python train.py --model="masked image model" --dataset="views of escape-time and Newton fractals" --train_examples=145000 --image_size=32 --crop_scale_min=1 --horizontal_flip=true --translate=0.12 --method="mae" --mask_ratio=0.6 --loss="mse" --encoder_arch="vit" --encoder_norm="layernorm" --encoder_norm_position="pre" --encoder_activation="gelu" --encoder_head_dim=64 --encoder_fused_qkv=false --encoder_bias="all" --encoder_qk_norm=false --encoder_parallel_block=false --encoder_moe="top_k" --encoder_num_experts=8 --encoder_moe_every=1 --encoder_expert_mlp_ratio=1 --encoder_experts_per_token=2 --encoder_shared_expert=false --encoder_patch_size=[4, 4] --encoder_layers=6 --encoder_width=192 --encoder_positions="rope" --decoder_width=128 --norm_pix_loss=false --decoder_layers=6 --residual_init="zero_last" --optimizer="muon" --muon_scale="match_rms_adamw" --lr=0.0052 --momentum=0.95 --nesterov=false --orthogonalizer="newton_schulz_5" --adamw_lr_other_params=0.0017 --grad_clip=0.5 --l1_shrink=0.003 --magnitude_pruning=0.5 --steps=13000 --batch_size=64 --epochs=5.7 --lr_schedule="cosine_restarts" --final_lr_fraction=0 --warmup_steps=1300 --weight_decay=0.2 --adamw_weight_decay_other_params=0
Rows from expert 3 of block 3 of the encoder, named by matrix and row number. Rows with one number belong to one neuron. Each number is 128 + 32 x the weight over the matrix's rms, rounded and kept within 0 to 255. All counts start at 0.
# up: expert up (encoder.blocks.3.mlp.up, 8x192x192), inputs 128-191
# down: expert down (encoder.blocks.3.mlp.down, 8x192x192, transposed), outputs 128-191
up.67 [198 128 127 157 130 150 128 128 128 128 151 141  73 128 103 129 128 135 126  55 181  53 128 126 121 156 105 139 128  85  95  82  96 152  37 128 123 114 118 128 115 196 143 176 128 102 128 128 136 128  78 143 163  22 147 128 111 105  91  44 169 128 183 122]
down.67 [117 128 128 136 152 126 128 100 148 156 128 128 171 124 135 124 128 165 142 114 113 128 128 128  86 166  20 128 128  42 129 128 128 158  78 128 128 150 123 128 203 128 128 130 128  30 128 145 128 137 128  71 113 128 128 128 128 128 156 218 128 128 213 155]
up.68 [128 128 128 167 128 150 129 165  76 187  80 128 155 163 128 128 123 128 128 128 128 128 217 175 128 128 172  97 128 126 128 130 228 143 104 128  97 128  62  32 140 128 128 113 163  75 128 128 140 128 128 134 128 128 128 128 128 140 128  56 128 128 128 128]
down.68 [128 110 128 128 142  71 128 128 128 128 128 128 130 128 177 128 128 128 128 128 128 128 100 128 123 128 128 107 128 129  69 102 194 180 128 100 128 128 128 159  89 128 139 144 128 152 128 128 118 128 128 184 128 128 128 128 128 128 128 194 128 128  77 140]
up.69 [128 144 128 114 128 128 126 128 143 128  95 140 127 128  82 107 121 128 123 128  29 116 128 128 128 128 128 128 178 121  98 126 128 128 122 189 128 128 128 128 128 119  85 145  64 128 128  55 125 128 133 128 153 154 123 128 128 130 128 128 194 141 128 151]
down.69 [128 128 128 136 128 128 128 128  81 128 128 128  95 128 161  97 133 128 128 194 128 110 128 119 128 185 128 128  96 157 128 129  63 128 178  32  96 128  84 117 128 113 128 166 162 109  78  78 128 128 131 128 128 128  88 128 128 125 128 164  26 128 128 121]
up.70 [173 233 168 148 153 128 128 155 125  67 169 108  77 151 131 128  86 128 128 116  36 132 128 128 128 168 100  66 197 155 176 128 128 128 128 128 128 172 128 125 128 127 174 128  32 128 141 134 106 133 235 124 128  98 128 128 206 162 154 191   0  87 128  11]
down.70 [134 139 158  99 156 128 131 192 155 211 128  97 128 128 119 167  86 128 145 130 112  33 105 120 128  73 111 104 128 130  79 128 111 129 124 128  94 128  69 128  93 136 124 189  66  55  39 128 113 143 136  90  55 128 171 128 223 128 216 128 140  60 128 128]
up.71 [ 44 222 128 128 128 128 128 128 128 128 205 128 132 128 128 128 128 128  58 128 128 119 119 103 128 122 128  37 128 179 128 128 166 154 128 128 128 128 128 128 128 213 133  82 128 128 128 128 106 143 128 128 120 106 131 128 128 128 128 103 199 128 128 128]
down.71 [128  35 103 128 128 128 128 128 173 128  91 125  84 146 128 133 204 128 128 128 128 128 128 128 128 128 128 105 128 112 128  93 112 128 128 128 145 128 128 140  75  87 128 128 128 163 128 205 120 128 133 160 128 128 128 114 185 128 126 210 136 125 119 128]
up.72 [100  81 119 128 181 128 128 137 128 129 136 129  90 128 163 112 128  77 152 118 128 128  90 102 128 103 122 129 128 128 159 168 128  50 128 128 128 128 134 114 170 143 127 108 120 128 129 114 127 128 128 101 128 133 150  67 128 128 128 128 128 128 135 140]
down.72 [176 128 158  65 128 118 211 160 128 115 112 100 128 156 127 128  52 199 128  80  52 128 114 103 143 128 114 128 116 128  93 128 150 100 161 128 179 128 102 128 167 128 128 104  83 128 121 158 127 128  26 128  74 150 154 128 128 198  17  65   8 118 128 128]
up.73 [128  74 128 128 128 151 128 117 125  53  95 128 128  56  50 255 128 128 145 128 115 128  97 185  73 142  69 128 128  37  94 235 128 113  38 128 128 128 229 230 128 128 147 128 183 128 132 105 118  63 109 160 128  66 128 104 131 119 122  42  74 128 128  28]
down.73 [148 128 240 128  85 118 245 128 108 128 121 198   1 128 141 175 124 128 184 128 168 211 130 128 128 128  83 128  98 128 128 156 152  52  24 128 128 207 128 128 128 128 128  95 128 128 179 128 226  97 128 178 142 125 128  60  80 157 156 181 155 128  88  64]
up.74 [101   1 172 128 128 149 210 128 143 112 196 194 118 128 134 128  68  81 106 131 220  48 128 136  81  92 128 128 152 158 207 128 161  75 128 120 128 128 102  78 128 128 132 128 128 208  54 222 126  41 108 128 128 188 128  98  84 252 155  83  30 128  91 187]
down.74 [120 173  73 121 102  82 243 136 177 170 128 118 138  26 128  55 128  86 135 233 204 128 146  93 124  85 128 128  51 128 185 178 128 145 128  64 128  50 198 128 134 245 128 128  82 150 218 106 140   9  69 128 141 132 143 128 255 128  50 128 162 128 113 141]
up.75 [128 111 128 128 167 128 128 128 128 128 128 128 143 140 128 128 128 128 128 128 207  90  87 128 128 128 192 185 128  74 128 148 128 174 128 128 128 128 128 128 128 128 128 128 128 128  92 128 128 163 128 127 128 133 128 128 128 128 195 133 128 163 128 128]
down.75 [128 128 129 128 147 128 128 121 128 128 128 142 102 230 128 128 128 128 128 128 128 202 120 128 128 128 134 128 142  99 128 107 128 112 128 128 128 128 128 128 128 128 128 128 128 115 121 128 128 115 106 209 128 156 128 128 128 128 113 128 128 128 116 128]
up.76 [140 128 113 148 105 128 174 128 128 128 128 128 174 128  87  84 128 128 128 128 128 128 128 128 210 128 119 128 128 157 128 128 183 128 128 128 142 128 128 128 128 255 128 128 136 138 144 128 128 128 128 128 128  79  92 128 128 128 128 128  81 164 128 128]
down.76 [ 54 113 159 128 246 128 128 135 128 128 128 128  64 134 128 128 128 128 128 120 149 144 128 128 128 132 128 128 128 128 102 106 128 102 128 128 128 128 108 128 128  47 128 128  44 133 129 128 128 128 173 149 128 179 177 128 128 128 128 128 128 139 128 128]
up.77 [128 128  83 128 123 128  81 178 128 199 128 128 128 128 128 128 128 192 128 128 128 128 130 214 128 128 128 139 128 128 207 162 144 128  72 128 128 128 128 128 152 155 128  95 128 128 128  39 128  70 128  72 128  42 110 128 164 128 128  74 104 128 165 128]
down.77 [ 97  91 128 128 128 128 128 129 128 128 116  94 128  97 128 128 128 128 128 105 128 157 128 128 128 185 107 128 128 128  88 128 199  72 128 128 184 171 122 128  86 128 128 136 186 128  87 174 128 128 128 128 128 108 128 128 128 119 128 128 128 128 128 128]
up.78 [128 128 147  40  84 128 126 136 128  76 128 128 169 187 128 128  41 128 112 141 117 200 128 128 128 114 137 128 154 107 142 128 128 117 199 128 128 128 147 128 128  90 128 128 128 125 128 128 128 152  55 128 137 128 128 128 128 128 128  91 128 128 128 160]
down.78 [128 128 166 128 128 190 128 128 170 128 128 128 118 128 133 128 128 128 128  29 128 128 128 128 207 128 104 128 128 128 133 128 128 128 128 128 128 128 151 158 106 128 128 128 211 141  88 140 123 128 132 128 128 128 128 128 128 128  51 102 224  78 128 110]
up.79 [149  88 150 128 152 128 128 128 128 128 128 150 128 128 128 128 188 199  93 128 160 128 128  95 128 120  98 155 128 128 128 170  96  79  79 128 145 146 131 128 128 128 110 190 128  85  73 128 123 128 208 117 135 128 128 128 124 128 148  87 113 128  97 130]
down.79 [122 128 183 128  58 207 128  63 128 165 128 189 169 128  84 105 128 128 125 128 128 138 114 128 128 128 115 126 128 128 106 128 116 128 234 160 128 145  94 118 128 110 128 128 128 128 153 137 180 130 227 146  63 166 128 128  98 245 128 146 156 112 128 128]
up.80 [ 81 128 128 152 255  90 128 134  78 129   0 175 128 128 111 140 115 168 130 128  76 128 150  68 123 128  59  96 128 128  30 128  54 124 201 128  95  94 141 128 112 128 128  60 162 138 131 134  45 125  27 136 128 128 134  42 120 148 128 168 119  47 128 198]
down.80 [ 41  58 203 169  26 128 138 128 126 134 108 117 140 114 178  90 128 110 128 161 139 220 128 108 145 128 128 140  64  78  61 135 112  80 128 128 193 128  29 128 128 144 130 110 174 128 117 128  66 128 128 137 178  82  75  83 132 185  54 128 214  93 192 111]
up.81 [197  99  20 128  86 128  81 128 128 128 130 128 128 108 128 128 164 128 128 128 237 128 128 128 137 100 128 146 166 128 128 122 180 128 145 128 128 128  93 128 128  82  83 128 130 128  78 128 129  96   0 167 232 128 128 128 128 128 128 128 128 128 128 128]
down.81 [128 100 122  31 197  31 128 128 128 128  93  58 128 128 128 113 128 128 128 135  83 128 146 164 128 163 128 128 207 128 128 104  92 128 128 128 153  94 128 193 121 175 128 128 112 112   0 164 156 128 225 128 115 255 128 130 128 128 107 119 128  88 128  58]
up.82 [ 90 188 255 189 132 128 200 174 128 115 128 210 118 140 117 128 204 126 107 128 128 128 127 142 128 104 157 180 121 128 128 128 128 157 128 106 128 103 133 132 112 128 128 106 162 147 189 181 124 151 184 140 112  58   0 141 128 128 111 120 128 128 128 128]
down.82 [109 104  23 131 128 164 127  83 139 128 128 128  63 128 128 123 172  94 147 122 128 123  87 137 189  89 236 124  90 211 138 128  32 139  78 100 128 128 128 128 129 107 128 100 178 157 128  70 125 113 128 115 247  70 128 128 128 171 143 132 113 152 128 128]
up.83 [128 185 187 112 143 115 113 128 128 128 175 128 128 145 128 115 169 128 128 120 128 174 128 128 128 128 136 128 175 128 183 128 148 186 138 138 128 136 108 100 128 155   0 116 128 113 149 163 128 255 184 106 128 128 128 101  32  85 128 195 128 158  74 109]
down.83 [167  34 128 128 128  99 128 128 117 164 128 147 151 128 128 190 148 124 105 164 123  86  77 128 126 128 113 100 128  50 128 180 128 128 153 172 167 128 128 128 101  55 124 134 128 172 159 128 128 128 151 203  92 128 128 128 121 128 199  29 128 128 128  80]
up.84 [128 128 145 128 115 113 128 131 128 128 115 138 128 128 128 128 128 128 128 128 128 128 128 115 128 130 120 128 151 123 128 128 128 128 128 113 128 128 128  81 128 144 128 102 128 128 128 128 128 128 128 142 128 128 128 128  85 129 128 123 124 154 128 128]
down.84 [129 114 128 128 144 128 128 128 128 128 128 128 128 100 128 128 128 128 128 161 155 171 128 128 111 114  70 139 128 122 128 108 128 120  99 128 128 124 130 128 128 106 117 128 128 128 128 128 128  89 163 128 128 141 128  90 128 100 128 128 139 128 128  96]
up.85 [128 128 119 128 128 128 128 104 128 128 128 128 128 128 128 162 128 128 128 143 156 128 128 128 100 128 128 128 128 128 128 120 128 128 128 128 128 128 128 128 129 127 128 128 128 128 128 128 128 128 128 128 128 128 128 177 128 137 128 128 125 128 128 121]
down.85 [111 128 128 128 128 128 160 128 128 128 128 128 128 128 128 137 128 128 128  78 130 128 128 128 128 136 128 101 128 128 128 128 128 128 128 144 128  90 146 128 128  68 119 137 128 128 128 128 122 132 128 126 128 107 128 113 118 128 128 128 128 128 128 123]
up.86 [ 52 163 128 128 128 128 128 128 128 117 128  99 128 137 128 128 128 128 148  89 128 128 128 128 128 128 128 128 128 128 152 128 128 128 128 128  98 162 128 128 128 128 128 145 128 128 148 128 128 123 128 128 128 128 104 128 128 128 119 128 128 128 173 116]
down.86 [148 128 128 128 128 128 122  76 128 128 128 128 128 128  91 138 128 128 128 128 128 128 128 128 128 128 128 128 131 128 128 129 128 128 128  91 228 128 164 128 128 128 128 121 128 175 128 193 128  75 128 128 128  93 149 133 128  83 128 128 128 202 128 128]
up.87 [117 147 148 128 124 128 128 118 129 113 120 128 136 118 128 128  31 128 139 152  79 128 128 128 129 171 128  95 128 107 128 128 128 128  96 128 128  68 116 107 128 105 112 128 166 128 128 128 136 128 124  96 156 108 147 168 128 166  68 191 113  87  82 128]
down.87 [128 128 112 131 142 122 143 128 143 128 102  94  80 128 128 128 128 142 128 128 156 128 128 145 174 110 128 128 169 128 128 128 128 103 116 128 127 128 158 167 164 175 133 132 107 128 128 119 128 128 128 128 142 132 128 135 128 106 128 128 128 128 174 143]
up.88 [ 93 128  99  95 211 128 255  97 155  80 100  63 128 128 113 180 128 119 128  59 250 128 100 147 137 128 128 128 128 165 159 128 119 159 128 128 128 128 128  44 128  76 133 128 111 136 192 128 181 128 124 212 128 150  98 128   6 128 134 128  50 122  83 152]
down.88 [128  67 128 128   0 128 161 128 128 128 153 175 165  60 140 128 128 155 108 151 180 146  22 128  39 134  95  17 123 128 225 128 128 100 219 128 128 129 226 104 128  90  74 128 128  83 228 128 127 128  66 128  95 106 128 128 117 128  93 128 223 128 128  47]
up.89 [185 234  66 105 128  65 128 173 128 140 128  57  41 205 128  89 102 128  91 128 129 103 128  90 128 117 121 128 114 180 128 103 240 137 133 128 115 128 128 102 138 247 128  73 129 128  81 128 134 145  96 128 128 128 128 106 128 128  88 128 128  56 128  69]
down.89 [ 98  58 100 156  87 121 128  30  41 122 128  76 211 128 145  96 128 105  86 199 137 118 128 128 129 128 196 128  32  64 160 100  99 154 128 152 128  21 126 159 124 128 172 218 117 124 115 175 128 128  29 136 107 128 151 114 128  76 116 128  85  96 128  12]